From a checkpoint of a small contrastive audio-text model: 39062 training examples.
Rows from block 4 of the audio encoder of a small contrastive audio-text model, named by matrix and row number. Rows with one number belong to one channel. Each number is 128 + 32 x the weight over its row's rms, rounded and kept within 0 to 255. All counts start at 0. After the name is the row's rms in percent of the matrix's.
After each channel's rows are labels from the 100 clips, of 14848, where the channel reaches its highest value: "top examples" is what is common among them. Only what is clearly more common there than usual is listed. The data: phrases spoken by 400 fixed synthetic voices. In brackets: how many of the 100, against the usual share in percent.
# convs0: first width-7 conv (encoder.blocks.4.convs.0.weight, 160x160x7, each kernel summed), inputs 80-159
# convs1: second width-7 conv (encoder.blocks.4.convs.1.weight, 160x160x7, transposed, each kernel summed), outputs 80-159

convs0.13 101 [115 109 142 110 203 129 155 157  92 119 145 142 120 133 108  98 128 124 161 113  74 145 132 196 125  79 126 152 158 138 144 128  71 176 181 114 112 148 142 138 145 126  90  92  87  64 185 110 136 119 159 103 138 142  79  92 118 117 160 146 115 150 124  99 186 121  73 128 101  78 136 147 176 120 108  82  77 133 120  87]
convs1.13 109 [ 96 112  91 108 135 149 138 136  71 110 107 114  90 121 117 137 142 136 153  77  63  50  92 119 106  94 108 187  89  94 145 100 143 146 183 101 146  87  59 116 135 148 148 178  87 187 108 103 137  92 130 155 132  87 142 101 140  76 127 117 128 104  98  69 108 157 159 160  55  98 131 135 121 139 126 128  75  94 145  74]
top examples: /f/ (82 vs 29.7); reverberation (81 vs 34.9); muffled (low-pass) (29 vs 11.7)

convs0.41 086 [125  97 105  77 132 142 119 124 107 157 143 147 112  88 108 133 108 154  58 110 134 143 110  71 116  91 116  64 105 120 138  91  89  83  42 120 110  97 103  96 173 150 118 190 176 138  86 144 119 127 116 151 148  82  91  85 133 136 153 168 128 121 132 108 105 147  96 123  73 135 170 122 151 124 150 111 106 107 113  94]
convs1.41 101 [ 44 140 128 134  77 126 131 145 111  78 127 148 102  95 189 164 118  64 144 153 101 100 109 136 109 122 115 146 130 133 195  89 219 146  51 106 124 109 130  92 110 109  68  97 109 170 130 123  96  93 119 130 115 178  94 161 115  99  73 164 118 113  93 127  94 101 147 172  95  53 113 154 104 142 100  86  90 140  86 113]
top examples: /ð/ (94 vs 15.3); /ɝ/ (81 vs 43.1); /b/ (75 vs 36.7); /ʌ/ (70 vs 15.1)

convs0.6 096 [151 128 118  91 136 110 167 133  85 157 144 115 196 166 127 160  86 127 132 160 127 170 146 165 138  76  96 121 133 121 181 133  78  78  85 145 116 105 113  98 161 143  98 108 114  86  97 115 108 113 128 112 155 141 106  85  97 116  91 117 133 103  91 173 192  87 132 150 149  87  47 100 114 147  97  95  73  61 117 111]
convs1.6 088 [ 54 126 109  83  80 147 122 155 141  86 106 159 100 165 173 107 126 146 192 138 118 145 115 153 164 104 140 104 126  73  78 130 109 117 136 102 126 108 110 152 130  77  76  80 130 135 139 110 140 139  85 164 125 144 131 122 193 107 181  98 117 111 138 144 149 109 184 150  75 103  62  65 153 171 151 159 131 112 164  95]
top examples: /s/ (99 vs 52.6); /k/ (96 vs 46.7); /ɑ/ (62 vs 32.8); text has "box" (36 vs 1.9)

convs0.63 109 [129 140 132  95 131 131  86  89 123 147 108 136 116  37 102 100  88  63 115 127 116 128 115  56 157 120  91  69 172 106 139 135 148 129  63  47 107  85  84 130 111 120 170 183 139 133 137  94  52 113 151 146 119  93 102 131 104 128 109 157 134 130 147 145 181  72 120 142 126 160 110 133 118  86 129 148 137 100 131  51]
convs1.63 099 [ 66  95  99 112 113 191 122  98 152 135 119 121 126  63 133 159 117  68  92 123  98 114 105  79 151 111 141 157 103 119 113  65 123 126  70 115 188 147 169 125 117  53 148 108 148 165 160 140  91 118 160 168  97 133 135 137 159 152  97 116 106   0 102 141 106  51 162 137  93 121  99 175 166 123  98 131 101  95 157 103]
top examples: /ð/ (88 vs 15.3); /b/ (61 vs 36.7); /ʌ/ (53 vs 15.1); text has "brother" (50 vs 2.2)

convs0.75 089 [122 145 180 138 114 149 120  91 116 127 116 111 141 120 142 128 157 187  58  93 169 148 149 109 154 146 144  54 139 125  90 117 127 150  80 118 153 153 103 136 146 102  88 126 135  63 138  99 109 123 102 148  87  89 112 130 129 125 157 137 102 137 126 104  37 140 169 101  91 140 164 150 146  79  78 103 106 106  61 112]
convs1.75 085 [129 159 140 105 119  87 145 112 112 119 173 137  94 100 158 107 117 135  85 110 132 138 113 119 101 120  84 100 142 113 123 208 113 153 137  75 161 135 162 117  89  77  55 160 128 142 161 155 106 101 129 136 138 125 157 170  98 112  16 122 118 103 104 125  77 170  98  97 144 110 134 144 134  87  83 103 165 127 108 128]
top examples: /ɑ/ (68 vs 32.8); /ə/ (61 vs 33.2); text has "market" (35 vs 1.8)

convs0.114 076 [147 100 124  87 114  62 183 130 121 125 102 140 102  87 133 154 114 153 162 147 132  98 124 140 112 130 125 109 114 187 110 140 109 110 132 144  66 159 161  86 167  88 112 144 131 133 160 141 127 174  66  55  95  70 105 154  76 103 126 117  94 117 156 105  94 119  94  48  94  68 118  99 154 109  56 116 107 135 127  88]
convs1.114 100 [128 117 134 107 111  95 153  94 106 128 114 143 142 117 173 156 128 164 117 152  81  37 159 106 130 102  82  68 128  95 153  56 149 178 166 119 154  91  95 104  88 138 143 109 121 135  66  99 142  94 136 109  83 120 158 131 114  69 149 167 138  90 126 148 120 107 134 127  54 100 108  86 125  87 150 120  73 182 130  12]
top examples: /ð/ (88 vs 15.3)

convs0.108 103 [188 105 187 132 120 154 173 173 116 196 182 149 115 160 103  81 179 195 136 102 140 146 113  79 141 159  72 122  65 147 191 161 131 135 150 137  82  99 134 167 105 124 145 114 120  97  91 122 109  77 126 153 107  52  90 144 113 125 116  90 146 165 123 146  78  64 127 161 131 113  98 101  56  93 113 167  67 132  94 110]
convs1.108 114 [157 137 161 115 129  53 111 108 135 114  89  68  78 126 101 115  73 124  91 151 114 160  99  74  46 116 154 160 108 108 149 137 130 135 141 132 128 158 123  91 144 178 108 198 161 201 112 167 142 104 130 123  95 122 148 121 122 101 118  91 149 123 101 145  21 121 134 109 106 115 167 122 119  73  61 118 159  72 106 135]
top examples: /ɑ/ (94 vs 32.8); /ɹ/ (91 vs 58.2); /ə/ (62 vs 33.2); /m/ (54 vs 26.9)

convs0.33 089 [164  91  88 101 167 116 141 106 185  95 118 104 115 104  44 135  65 177 135 149  72 129  82  97  37 146 140  59  72 142 152 109 129 129  99 118  68  75 109 151 114 121 103 143 104  60 135 138 144 127  97 123  77  82 113 114 138 103  81 165 110  93 126  73 123 100 125  78 148 132 115 115  46 117  94 129 106  99 143  71]
convs1.33 092 [164 134 152  74  59 155 103 112 120 141  63 193 101 143 134 177 122 133  98 109 150 158 150 101 131 150 144 136 117  96 129 112 143  97  15 139 157 123 110 106 193  94 122  43 159 150 134 143 151 118  79  83 143 114 127 135 125 150 129 131 110 124  88 144 135 165 105 114 121 142 166 107  93 138 130 180 120  76  92 107]
top examples: /ɝ/ (91 vs 43.1); /aɪ/ (81 vs 29.2); /m/ (69 vs 26.9); text has "timer" (62 vs 2.1)

convs0.113 080 [169 130 155 136 144 107 118 161 123 159 153 150  77 135  66 126 170 164 132 144 162  99 169 105 118 167 120  75  72 117  74  73 169  77  65  90 103  89  71 137 150 156 159 138 134 144 106 129 112 117  56 163 132  91 138 181 114 126 117  91 150  96 138  67  95 113  44 156 182 131 105 146  91  94  97 142  93 117  61 113]
convs1.113 088 [110 205 129 128 132 131 115  94 143  80  77 149 141 110 114 175 129  74  88 161 112 133  84 111 128 138 164 182 171 138 107  74 172  97  46  68 139  87 138 132 109 124 147 178 117 138 117  92 156 119 129  98 129 133 106 144 159 121 110 105 119  95 136  91 125 169 130 130 147  89 134 146 144 130 134 105 127 104 143 118]
top examples: /ɹ/ (99 vs 58.2); /i/ (96 vs 33.2); /ɛ/ (91 vs 34.4); /v/ (86 vs 21.1)

convs0.96 092 [104  90 147  94  76  67 120 107 128 115 150 100 144 134 110  99 136 212 143  97 105 159  96 174 184 128 153 152 117 153 123 107 119 101  84 112 106  55  77 139 113 109 133  75 100 153 118 155 136  76  78 139  92 122 167 165 150 135  79 106 105  96  90  58 188 177 104 131  77 134  80 117 126 135 138 190  98 118 124 141]
convs1.96 085 [126 128 117 127 130 122 137 138 141 167 120 171  58 141 101  90 140 103 142 130 157 171  89 148 169 106 124  84 156 120 142 180 137 159 166 116 144  89  77 119 167 100 145  92  92 153 136 137 118 101  98  94 108 120 153 127 164 136 134 187 127 133 121 137 119 134 148  92  63 104  69 105 146  43  36 108 104 151 152  94]
top examples: /s/ (93 vs 52.6); reverberation (65 vs 34.9); muffled (low-pass) (43 vs 11.7)

convs0.92 102 [109 145 122  71 143 128 132 106  86 107  76 126 135 139  96 126 103 104 100 108  79 182 162 213 148 111  90 123 115  79 111 141 134  95  73 104 130 148 148 147 108 119 134  65 107 120  97  70 115  56 121 162 103 130 121 102  90 146 139  91 127 120  76 115 179  54 108 125 113  95  64 113 153 133 139 137 126 105  87 119]
convs1.92 096 [121 182 141 150  81 148 129 104 145 121 113 138 120 179 115 108 102  81 137 116 162 154  80 170 150  66 143 164 103  50  67 148 158 111 128  92 174 111  80 189 111 141 123 135  81 204  89 105 109 131  69 143  78 180 153  80 140 135 139 137 131 148 134  73 135  95 125 175  62 153  80 108 147 158 159 158 155 101 209 129]
top examples: reverberation (75 vs 34.9); muffled (low-pass) (40 vs 11.7)

convs0.32 094 [148  62 138 155 150 150 151 116  97 152 193 120 104 146  92 104 105 180 153 110 107 113 119  80 123 163 145  57 101  42 149 128  92 178 117  93 104 103 131 151 122 165 141 140 148 139  95 104  93  92 113 153 176  96  33 152 123  79 155 116 127  92 116 193 154 136 123 133  96 157 173 156  71  74 122 127  87 110 117  98]
convs1.32 101 [182 105  95 138  59 106  95  51 128  65  70 108  81 134 128 159 128 115  83 128 101  83 132   4 117 106  90 158 104  83 199 101 151 129 124 117 154 121 102 132  89  48 147 147 159 210  79 107 164 135 153 134 111 105 101 112 113  60 121  68 143  82  84 165 115 107 136 143 160 142 136 110 111 141 136 140 148 129  70 115]
top examples: /tʃ/ (86 vs 17.9); /ɑ/ (73 vs 32.8); /w/ (67 vs 27.7); text has "watched" (62 vs 2)

convs0.80 078 [109  92 166  87 154 146  85 120 151 215 144 118 146 152 149 129  91 116 119  94  10 172 117 156 123 136 108 136 150 120 193 173  61 146 144 149 144 154 136  96 190 139 105  87 140 118 127 181 165  78  85 139 107  83 117 124 140 147  76  78 114 110 106 184 149 160  92 154  65 113  69  93 153  86 110 123 127  95  95  97]
convs1.80 122 [132 154 115  88 175 141 147 177 110 153 146 128  94 115 165  90 138 168 148 142  50 177 158 153 107 112  92 109 118 154 139 202  91  88 119 116 102 100  44 141 120  96 104 108  87 156 136 100 120 118  63  64 125  73 170  96 114 107 110 172 132 135 140  73 121 155 149 128 131  81  76 101 132 136 172  97 101 160 144 118]
top examples: reverberation (81 vs 34.9)

convs0.47 100 [154  88  97 107 109  80 117  74 130 121 143 112  54 140 102 106 147 167  98 146 162  79 133 134 164 123 122  79 204 117  56 108 160 134 152 120  91 130  52  60 155 147 103 110 106  83 115 126 171 116 115 115 135  90 135 141 164  95  92 146 124 119  86  39 104 161  99 163 145 117  99 137 115 122 140 146 176  71 129 143]
convs1.47 103 [137 185 115  47 165 109 177 145 124 150 100 103  85  98 105 122 150 143  86 132 115 125 133  85 149  86 198  96 156 158 108 140 183 159 146  96 104 101 124 105 123 131 124 109  89 128 141  85 112 113  80  89 100  69 138 135 166 131  93  74 129 131 105  94 110 177  97  87 144  87  59 157  60 126 151  90 119 160  95 172]
top examples: /v/ (77 vs 21.1); /aɪ/ (61 vs 29.2); text has "driver" (31 vs 1.9)

convs0.129 082 [146 107  88 188  90  56 100 103 105  88 126  91  94 152 120 122 118 139 122 115 117  77 134 100 163 146 134  91 125 128  78 134  95  93 116  97 138 130 137 115  38 131 129 105 110  87 129 142 140 130 100 131 121 173 127  20  74 148 167 127  94  69 161  68  92 172 119  75 113 114 102 106 123 136 133 162 150 141 112 121]
convs1.129 092 [ 41 104  99 132  93 104  79 103  98 122 107 161 112 166  88 126 120  83  96 145 112  88 126 160 157 125  89 133 130 164 107  83  60 132 174 100 123 107 125 212 115  91 103  72 142 159  98 129 149 111 105 112 152 105  92 146  83 136 134 191 129 130 122  90 141 131 129 110  87  84 140 143 142  93  95  94 117 169 112  75]
top examples: /ð/ (64 vs 15.3)

convs0.68 115 [198 144 140 135 116 149  99 115 104 163 149 137 129 146  85 138 208 123  95  80 110 103 139  83  93 169  86 130  47 168 109 100 144 151 129  89 159  98  96  97 139 144 160 127  84 104 186 101  64 110 191 162 105  93 201 143 134 116  94  99 114 172  58 114  75  55 113 122 139  97 165 141 159 130 145  96 153 109  71 129]
convs1.68 116 [126 180 138 116 127 131  65 136 141 120 120  52 157 112 115 137 127  81 108  99 133  96 154  68  77  97 151 130 106 154 156 110 106 134 113 108 120 133 142 143 112 127 110 181 110  96 114 126 144 154 156 169  76 116 167 120  63  98 112  90 108 100 109 181 104  23  97  79 113 161 117 152 113 123 100 119  89 163 182 147]
top examples: /i/ (79 vs 33.2); pink noise (40 vs 12.1)

convs0.29 097 [150 154  45  61 140 113 105 138 123  95  72 105 105 137 112 113 125 150 137 103 117 140 173 123  92 126 121  78 142 133 146 136 135 170 100  78  71 124 114 103 155 119 106 135 100  80  67  90  95 126 130  79  82  98 130 104  92 100 133 130 119 141  78  62  78 175 111  90 123  93  41 128 164  93 155 133 132  92  79 113]
convs1.29 080 [139 161 146  51 137 149 189 125 124 120 122 114 151 122 137 167 179 101 149 141 141 110 146 113 143  67  88 148 132 132 126 180 255 134 123 135  73  78 100 145 126 190 125 129 166 147 150 143  77 106  89 177 121 156 156 108  81 106  92 168 119 189  49 149 143 149 125 146 120 156  48 127 105 146 163 106 164 152 117  71]
top examples: /ə/ (87 vs 33.2); /z/ (62 vs 20.1); muffled (low-pass) (34 vs 11.7)

convs0.40 124 [193  97 151 156 104 134  96 150 102 120 156  93 127 151  89 125 116 194  95  74 144 140 132 118 141 146 100  63 103 134  27 154 163 136  91 151 166 101 110  97  70  86 134  98 158 106 102 158 132 108 121 127  59  91  72 137 150 106 150 139 117 123 112 118  97 166 117 113 127 128 130  88 148 101 104 161 123 113  83  96]
convs1.40 103 [132 161 168 164 130 137 107 113 111  95 139  92 146 116 161 129 121  79  50 125 128 144  73  56 139 161 134 153 132 110  60 145  91 107 129 105 113 100 143 151  99  72 165  86 134  82 140 158 138 111 158 146 121 151 168 140 142 140  80 103  74  98 118 104  85 169 119 186 116 112 157 117 137 115 100 104 202 136 159 102]
top examples: /oʊ/ (70 vs 36.6); /aʊ/ (38 vs 14.7)

convs0.120 110 [163  83 165 140 117 129 105 146 175 126 153  97 139 102  93 154 135 109  78 104 151  81  79  84 133  93  66  69 141 142  42 115 216 154 144 165 138  95  98 113  71  83 144 203 140  98 136 121 107 106 118 144  54  87 130  97 106 143 104  90 157 120 112 134  62 134 139 123 146  82 112 135 147  86  84 131 121 104 106 118]
convs1.120 104 [138 131 168 133 114 101 118 116  97 144 127 116 106 127 140  94 134  92 147 122 121 104 110 146 145 126 103 120  93 100 119 133  89 123 128 143  96 135 151 132 144  28 163 107 132 120 157 176  59 109 177 167 103 150 188 114 157 106  58 142 127 133 118 103 164 127 157 216  78 142 174  79 121 126 115 146 136 198 147 143]
top examples: /oʊ/ (89 vs 36.6); /g/ (53 vs 16.5)

convs0.94 095 [172 113  85 137 100 110 132 150 126 130 142  89 143 114 107 174 109 155  63 117 124 131 140 187 168 115 112  89 154 139  98 147  93  98  76  96  83 120 115 125 105 132 122 167  77  98 125 123 102 135  89 151 114  83 146 141 144 136 122 109 114 136  96  75  44 144 129 124 163  75  94  87 151  87 114  95 108 124  85 113]
convs1.94 094 [ 88 137 108  65 129 121 107 119 142 165  54 144 143 129 121 113  84 102  89 118 125 119 151  88 106 125 157 164 134 134 126 137 159 135 132 116 108 131 139 208 108 104 172 110  79 177  98 162 127 129 148 112  63 101  74  78  87 133  99 162 139 139  78 142  97 164 114 157 100 150  36  72  44 130 114 131 116 169 152 108]
top examples: /v/ (44 vs 21.1); /j/ (30 vs 10.7)

convs0.136 119 [104 143 162 113 133 152  93  81 173 130  70 106 177 137 111 108 126 129 148  73 174  81 113 126 126  90 144 109 119  94 146 109 135 176 148  65 140 105 104 159  89 153  95 136 157 122  66 153  62 165 145 112 103  93  66 173 102 113 121 165 107  76  72 138 109  82 146  96 148  94 125 166 121 115 121 119 147 100 106 130]
convs1.136 119 [ 61 158 172  45 121 117  68 108 109 119  96  96 129  83 148 139 102 117  50 129  85 148 144  85 148 130 112 157 121 101 105 120 105  97 140  67 133 134 119 176 136  85  92 124 125 150 132 111  83  98  82 152 127 138  87 163 162 145 138 147  75 135  77  65  59  40 137 111  94 135  82 147 115  97 114 117 136 158 139 151]
top examples: /oʊ/ (64 vs 36.6); fast speaker (46 vs 22.5); /aʊ/ (45 vs 14.7)

convs0.159 095 [145  73  68 116 100 118 124 107 137 172 156  99 102 181 116  91 128 138 166 134  41 155  91 147 109  76 140 129 133  72  85 162 125 145 167  92 149 158 103 125 156 150 100  70 141 101 114 115  99 141 157 106 167  71 221 141 126 125  89  73 104 132  28 163 124  84 165 109 122  92  87 124 135 141 103 132 156  85  92 143]
convs1.159 091 [ 84 125 143 114  83 151 102 148 120 176  96 116 129 131 168 115 147 160 161 103 114 115 159 138 102 106 142 179 104 121 158 165  78  90 197  98 165  91  41  72 158 113 113 181 131 142 122 114 158 109 121 100 122  20  95  74 124  95 167 128  87  69 129  56 151 157 114 140  58 112  95 118 142  36 140 164  57 139 140 136]
top examples: /u/ (76 vs 19.7); /ʃ/ (71 vs 16.5); text has "shoe" (55 vs 2.1)

convs0.153 117 [133 116 144 128 153 157 173 173 162 113 134  50 118 115 157 121 138 135 124 125 164 155  62 131 134 123 114 140 113 210  49 151 150  88 132 135  58  89  64  81 161 149  79 130  98 105 104 133 149 141 121 112 151  99  80 113 106  55  91 124 132 113 121  81  71 128 143  95 128 125 147 139 125 120  90 152 102  57 119 111]
convs1.153 100 [175 154 157  90 107  52 144 145 153 114  68  75 102 120 115 131  50 178 126 104 120 128 125  77 116 123 129 162 135  97 164 149 134 177 173 185 179 151  99 116 129 157 102 126 147 136 108 137 132 122  82 130 132 153 105 130 135 104 158 105 122 160 152 152  61 138 128 105 111 104 151 136 160  63  27 184 110 118 154 147]
top examples: /ɝ/ (96 vs 43.1); deep voice (71 vs 29.2)

convs0.143 116 [139 110 147  97  84 175  84 154 141 156  81 123 151 101  86 120 170 109  88 127 120 127 152 102 131 111 114  80  47 127  13  91 165 120 134 137 158 118 128  71 122  45 150 138 131 125  73 164  96 110 111  99  90 124 134  82 136 148 122  80 104 121  73  77 103  92 133 110 127 134  82 142 116 100 115 126 146 120  78 134]
convs1.143 116 [154 143 147  64 115  82 134 111 120 125  89 116  82 106 118 110 127 109 136 161 127 109 125  83 150 122 106  97 142 117  94 138 142 133 138 200  94 144 155 135  90 109 142 114 110 105 122 115  78 139 172 157 110 144 172 125 139 117  54 102  98 119  62  64 136 119  98 155 134 109  94  80 193 105 100 118 146 185 177 146]
top examples: /oʊ/ (70 vs 36.6)

convs0.133 098 [ 96 102 102 111 144  97 111 123  82  90 179  65  83 158  91 141 113 132 141 134 125 142 116 159 167 175  98 110 170 106  92  93  92 161 144 111 117 124 135 132 179 133  95  86  86  88 160 135 130  71 114 143 147  99 135  74 198 161 128  85 143 118 112 124 102 110 187  92 166 112 136 138  95 140 127 145 131 145 110 176]
convs1.133 088 [100 138 106 118  81 108 108 143 144 127  25  92 102 154 118 157 159 126 158 116 139 108 106 130 127  86 154 149 139 128 161 132 126 107 146 115 133  90  16 112  97  87  78 131  66 174 132 133 174 153 157  97 132 103 143 121 133  77 143 140 124 102 133  36 188 136 105 178 111 118 112 104 117 125 144 144 144 143 135 130]
top examples: /tʃ/ (44 vs 17.9); muffled (low-pass) (33 vs 11.7)

convs0.116 086 [124 157 148 121 122 137 175  98 153 154 112 140 144 122 163  99 134 126  90 107 128 125  70 108 143 107 104 101  86 184 159  94 134 117 116 123  55 109  60 129 115 147  70 175 106 100 104 152 130 154 139 113 150  78 101 180  66 112  57  97 114 118 145 167 113 132 123 129 102 134 106 117  81 163 156 176  92 136 121 120]
convs1.116 115 [ 78 162 130  99  79  84 153 110 115 135  88 131 103 117 161 128 123 135  82 160 106 127  79  98 137 108 123 133 165 116 149 154 148 162 181 132 135 112  14 109 132 159  94 139 148 155 106  79 109  26 113  57  99 132  86 114 154 126 166 180 138 141 118 124  69 131  79  80 104  34 143 115 132 124 109 148 104 108 100 109]
top examples: reverberation (71 vs 34.9)

convs0.57 107 [141  96 108 134 145 108 123 108 108 127 130  72 142 107 103 114 154 149  78  87 139 110 173  80 104 107 100 121 144 138 147 117  69 142 102  74 115 101 101 140 125 151 132 153 146 115 186 127 124 116 152 157 151  68 133 133 145 139 157 143  76 113 131 120  46  99 140 113 138  90 160 172 200 122  98  72 131  83 125  94]
convs1.57 091 [110 152 134 154  74 143 109 136 138 123  77 133 128  93 140 180 174  94  96 115  96 116 145  72 129 107 141 162 141 112 117 132 153 105  88 107 137 144 177 190  57  76 141 151 136 142 134  66  90 109 144 166 127 141 141 189 112 123  95  84  91 185 151 146  91 118 159  57 103 188 128 146  96  90  88  91 125 130 175  97]
top examples: /v/ (60 vs 21.1); /eɪ/ (59 vs 28.1); child-like voice (46 vs 22.2); text has "vase" (39 vs 1.8)

convs0.66 090 [119 171  94 110 118 110 104 133 122 146 114 130  89 138 105 134 108 164 154 122 142 114 110 122  91 120 150 153 147 140  78 137 178 209 108  58  19 144 111 117 144 105 103 174  71 164 134 118 128 163 134 103 160 120 108 129 149 135 122 119  88 132 103 101 122 169 170 135 100 121 122  86 188 103 127 127 106  84 110 149]
convs1.66 098 [ 90 163  92  89 106  69 111 107  91 111  98 131  97  99  85 104 121 126 105 118 101 122 136 113  94  47 113  84 137  98 167 187 182 163 166 123  90  78 161  55  95 124  56 157 134 168 118 127  97  92 171 114 116 127 114 117  91 122  64  82 119 149 109 195 120 130  58  90 115 135 147 131  81 129 129  87 123 155 115 135]
top examples: /ə/ (100 vs 33.2); /v/ (43 vs 21.1); text has "seven" (32 vs 2)

convs0.48 093 [180 147 103 120  98 119 116  67 106 107 169 255 117 108 121 117  86  59 101 112 101 133 147  87 110 145 136 104  81 113 117 118 119 154 127 130  30  97 116 130  71 130 166  73 135 151 108  72  71 142 132  83  99 171  67 101 105  91 111 103 123 135 149 132 153 132  64  41 123 106 123  96 130  99  87 135 147 107 162  83]
convs1.48 109 [ 96 145 126 160 151 135 144 133 109  95 148 150  84 140 141  57 124 102 144 135 127 150 114 122  77 137 127  87 129 166 127 114 100 159 136 151 127  84  73  51 142 135 150 141 183 117 117 176 103 104 131  97 108 119  72 134 122 146  80 183 136 153  99 160 153 159 115 106 124 146 136  88  99 201  95 153 123 117 101  77]
top examples: /ð/ (46 vs 15.3)

convs0.53 115 [152  83 115 119  81  69 126  40 131  87 128 149 139 150 143 168 141 162  83 133 107  71 145 138 143 202 102  79 157 118 134 123 136  91 126 116 128 151 108 117 106 120 148 195 104 124 126 102 115 122 146  56 106  80 206 164  80 171 112 139 121 143  98  84  44 147 137 133  93 127 112 100 115 137 137 124 201 107  63  76]
convs1.53 129 [ 79 167 132  88  73  94 135 138  91 124  52 136 116 122 145 146  82  54  54 126  89 119 165  93 120  62  97 161 149 106 199 116 198 100  46 114 137  85 111 128  89  81  93 153 144 137 130  89 127  89 101 128  60  54 105 121 100 133 114 118 170  69  95 135  86 107 143  99  81 140 120  72 102 118 146 101 112 153 151 115]
top examples: /v/ (66 vs 21.1); /m/ (63 vs 26.9); /u/ (62 vs 19.7); text has "moved" (46 vs 1.9)

convs0.30 083 [ 63 100 126  95 158 166  96 166 140  91 105  73 154  92  81  85 123 166  99  74 159 142 124 109 153  86 108 116 157 154 103 110  80 134 126 108 125 109 197 152  86 118 162 164  82 102  97 144 178 137  74 114 111 142 104  38 118  98 133 125 112 112 114  77  67 152 156  95 133 147 115 106 153 101 127 111 117 144  94  76]
convs1.30 086 [ 91 174 151 115  91 111 121  95 103 119  79  86 148 133  56 111 163 105  91 115 128 155 100 141 146  96 161 135 173 110 108  92 177 148  89 145 162 136 121 151 150 151 106 150 120 137  96 112 132 105 102 119 134 134 123 143  52 163 136 112 105 139 177 105 102 153 162 137 149 102 187 126 163 122  89 160 128 129 191 131]
top examples: /ɑ/ (76 vs 32.8); reverberation (60 vs 34.9); /j/ (36 vs 10.7); text has "beyond" (31 vs 2)

convs0.145 120 [164 115 138 156 132 145 135 124 112 182 177 122 148 139  98 105 174 172 138  93  95 181 115 152 127  66 127 146 129 136 104 140 105 133 159 117 113 136  82 145 129 115  90 130  90  73 134 110 109 123 139 172 119  85 149 154 115 108 127  99 112 143  90 171 127  93 196  98  86 123 108 118 167 134 115 104 144  94 115 145]
convs1.145 108 [131 124 125  95 137 174 149 158 124  71  92  60  99 121 112 135 106 115 147 112 106  88 152 146  51 122 124 205 111 132 132 106 127 105 176  88 128 126 105 121 114 135 177 174  98 161 139  99 129 106 111  81 131  86 101  67  69  75 154  99 144 116  89   6 164 181 172 135  75  87 100 169 135  91 125 134 109 122 140 122]
top examples: /f/ (98 vs 29.7); clipping (25 vs 7.9)

convs0.104 086 [133 157 162 126 114 109  93 101 118  88 136 141 137  79  99 108  74 173  30 114 107 158 119 128 110 121  97  76 110 135  44 156 199  89 134  77 148 146  83 129 127 159 107  81  58 104  96 140 104 114 136 142 133 128 168  95 160 135 102  67 121 185  83 113  42 133 107 112 141 128 117 165 122  92 103  91 109 146  94 105]
convs1.104 118 [145 157 153  83 119 141 124 111 144 112 145 141 162 124 107 133 120 125  88 128 103 160 132 128 152 117  97 114 127 157  83 178 156  65 163 124  76 145 111 177  60 146 164  41  90 110  93 140  92 100 120  95 103  82 100 109 131 152  89  54 147 221  82  32  77 107 124 106  97 119  89 118 105 131 103 148 178 148 120 116]
top examples: /i/ (62 vs 33.2); /g/ (43 vs 16.5); text has "green" (34 vs 2); /ŋ/ (32 vs 9.2)

convs0.77 086 [127 140  90 136 169 131 101 109 105  94 146 142 138 160  97 182  70 137 129  75  93 148 137 107 130 116 143 121 131 133 138 125  76 189 155  95  99  76 102 127 165 143  60 186 109  90  92 154  70 159 125  86 137 127  87 134 101  94 136 123 138  83  61  95 107 146 105  63 131 170 168 129 142 102 145 101  93 105 152  94]
convs1.77 094 [ 56 102 143 134  91 114 149  57 106  87 128  99 116  70 103 127 185  83 116  95 142 184 178 106 161 132 100 174  99 146 173  94 157 107 157 170 135  61 173 152 156 132 151 154 110 159  56  93 147 120 142 116 134 109  86 197 131 102 126 160  76 134 119  80 117  51 173 151 108 110  85 122 137 142 122 206 125 117  84 134]
top examples: /tʃ/ (94 vs 17.9); /ɝ/ (73 vs 43.1); text has "picture" (33 vs 1.9); text has "teacher" (28 vs 1.8)

convs0.58 103 [143 109 125 148  89  93 104 154 113 141 117 103 161  52  55 128 162 173  83  71 166  96 166 147 147 128 128  60 118 127 146 127 137 105 144 159 142  85 103 128 101 127 128  95 117 108 111 139 131 130 143 149 129  97 108 133  88  75 101 133 136 141 130 129  59 110 149 169 115 130  99 143  49  87  80 114 136 106  94  27]
convs1.58 103 [111 123 140  83 134  99 123 143 128 133 135 150 141  95 109 114  75  95  96 109 144 136  77  72 117 165 159 143 144 145  64 162 123 124 156 114 129 147 184 223  78 232 152 129 147 146 115 118 101 168 174  88 128 135 159 155 117 132 105 148 120 162 107  76 105 139 166  89  91 139 102 190 107  59 104 123 167 134 134 137]
top examples: /ɹ/ (90 vs 58.2); text has "near" (40 vs 1.9)

convs0.42 111 [118 128 154 116 133 124 151 116 122 119 152  62 140 128 107 118 108 160 146 121 149 105  64  94 140 134  91  79 119 176 136 100 103 129  95 124  97 111  95 151 158 124 121 201  92  93  82 131 127 178 102 150 131 117 101  80  87 105 140 112 156 124 127  81  24 158 120  93 171 103 128 124 141  84 105 173 119 109 129 110]
convs1.42 084 [123 115 149 146  98 105 116 187 134 128  71  80 125 152 123 155 142 116  62 101 112 151 128  72 131 102 145  95 139 131 138 138 130 106 121 167 110 164 124 132 142  60 143 135 151 145 125 164 149  36  90 108 115 123 128 138 165 162  70 190 133 188 154 160  85 124 165 106 100 125 132 151  83 112  86 193 149 121 154 162]
top examples: /ɑ/ (89 vs 32.8); /w/ (64 vs 27.7); /tʃ/ (39 vs 17.9); text has "watched" (36 vs 2)

convs0.128 077 [150  89 169 113 101 123 143 138 124 122 162 141 138 135 116 149 151 121 224 117 167  92 123 153 112  77 107 144 112 104 192 124 151 167 124  93  57 112 125 125 169 126 117 171 161  94 154 155 110 115 127 124 146  95 100 160 101  86 149 151  74 124  87 177 155  78 136 166  83  93 121 125 190  94 100 138 110  96 114  67]
convs1.128 095 [103 124 139 161 144  74 114 125  72 160 103 125 105 112  49 103 123  99  76  53  69  61  89 116 118 165 130 153 117  77 136  43  93 139 196  87 143 128  76  94  69 169 135 167 158 156 121 184  90 121 134  87 101 137 128 147 176 112 142  99 119 117  52  72  41 140 140 118 134 137  86  80 109 122  72 134 110 149 115 101]
top examples: /f/ (100 vs 29.7); muffled (low-pass) (49 vs 11.7); clipping (31 vs 7.9)

convs0.7 105 [140  90 131 132 114 122 172 155 106 174  84 110 183  73 104 103 140 167  80  72 123 133 133 111 155 122 138 142 171 181 142 103 111 130  92 152 161 104  92  66  87 126 127 136 137  98 112 158 151 114 116 156 123 153 103  58  81 116 114 140 159 100 138 119  57 144 176 125 116 161 140  55 124 103 120 108 122  83 105  73]
convs1.7 123 [130 168 116  48 121 100 126 164 127 121 122 120 160 185  87 144 101  81  50  93 116 140 148  61 116 124 116 103 116  95 123 115 133  54 100 129 124 116 133  91 106  99 155  99 100 149 118  84 121 114 113 180 127 149  98  87  72 115  71  90 138 108  91 128  68 109 155  71 115 153 129  62 146 109  65 119 125 193 158 140]
top examples: /ɝ/ (82 vs 43.1)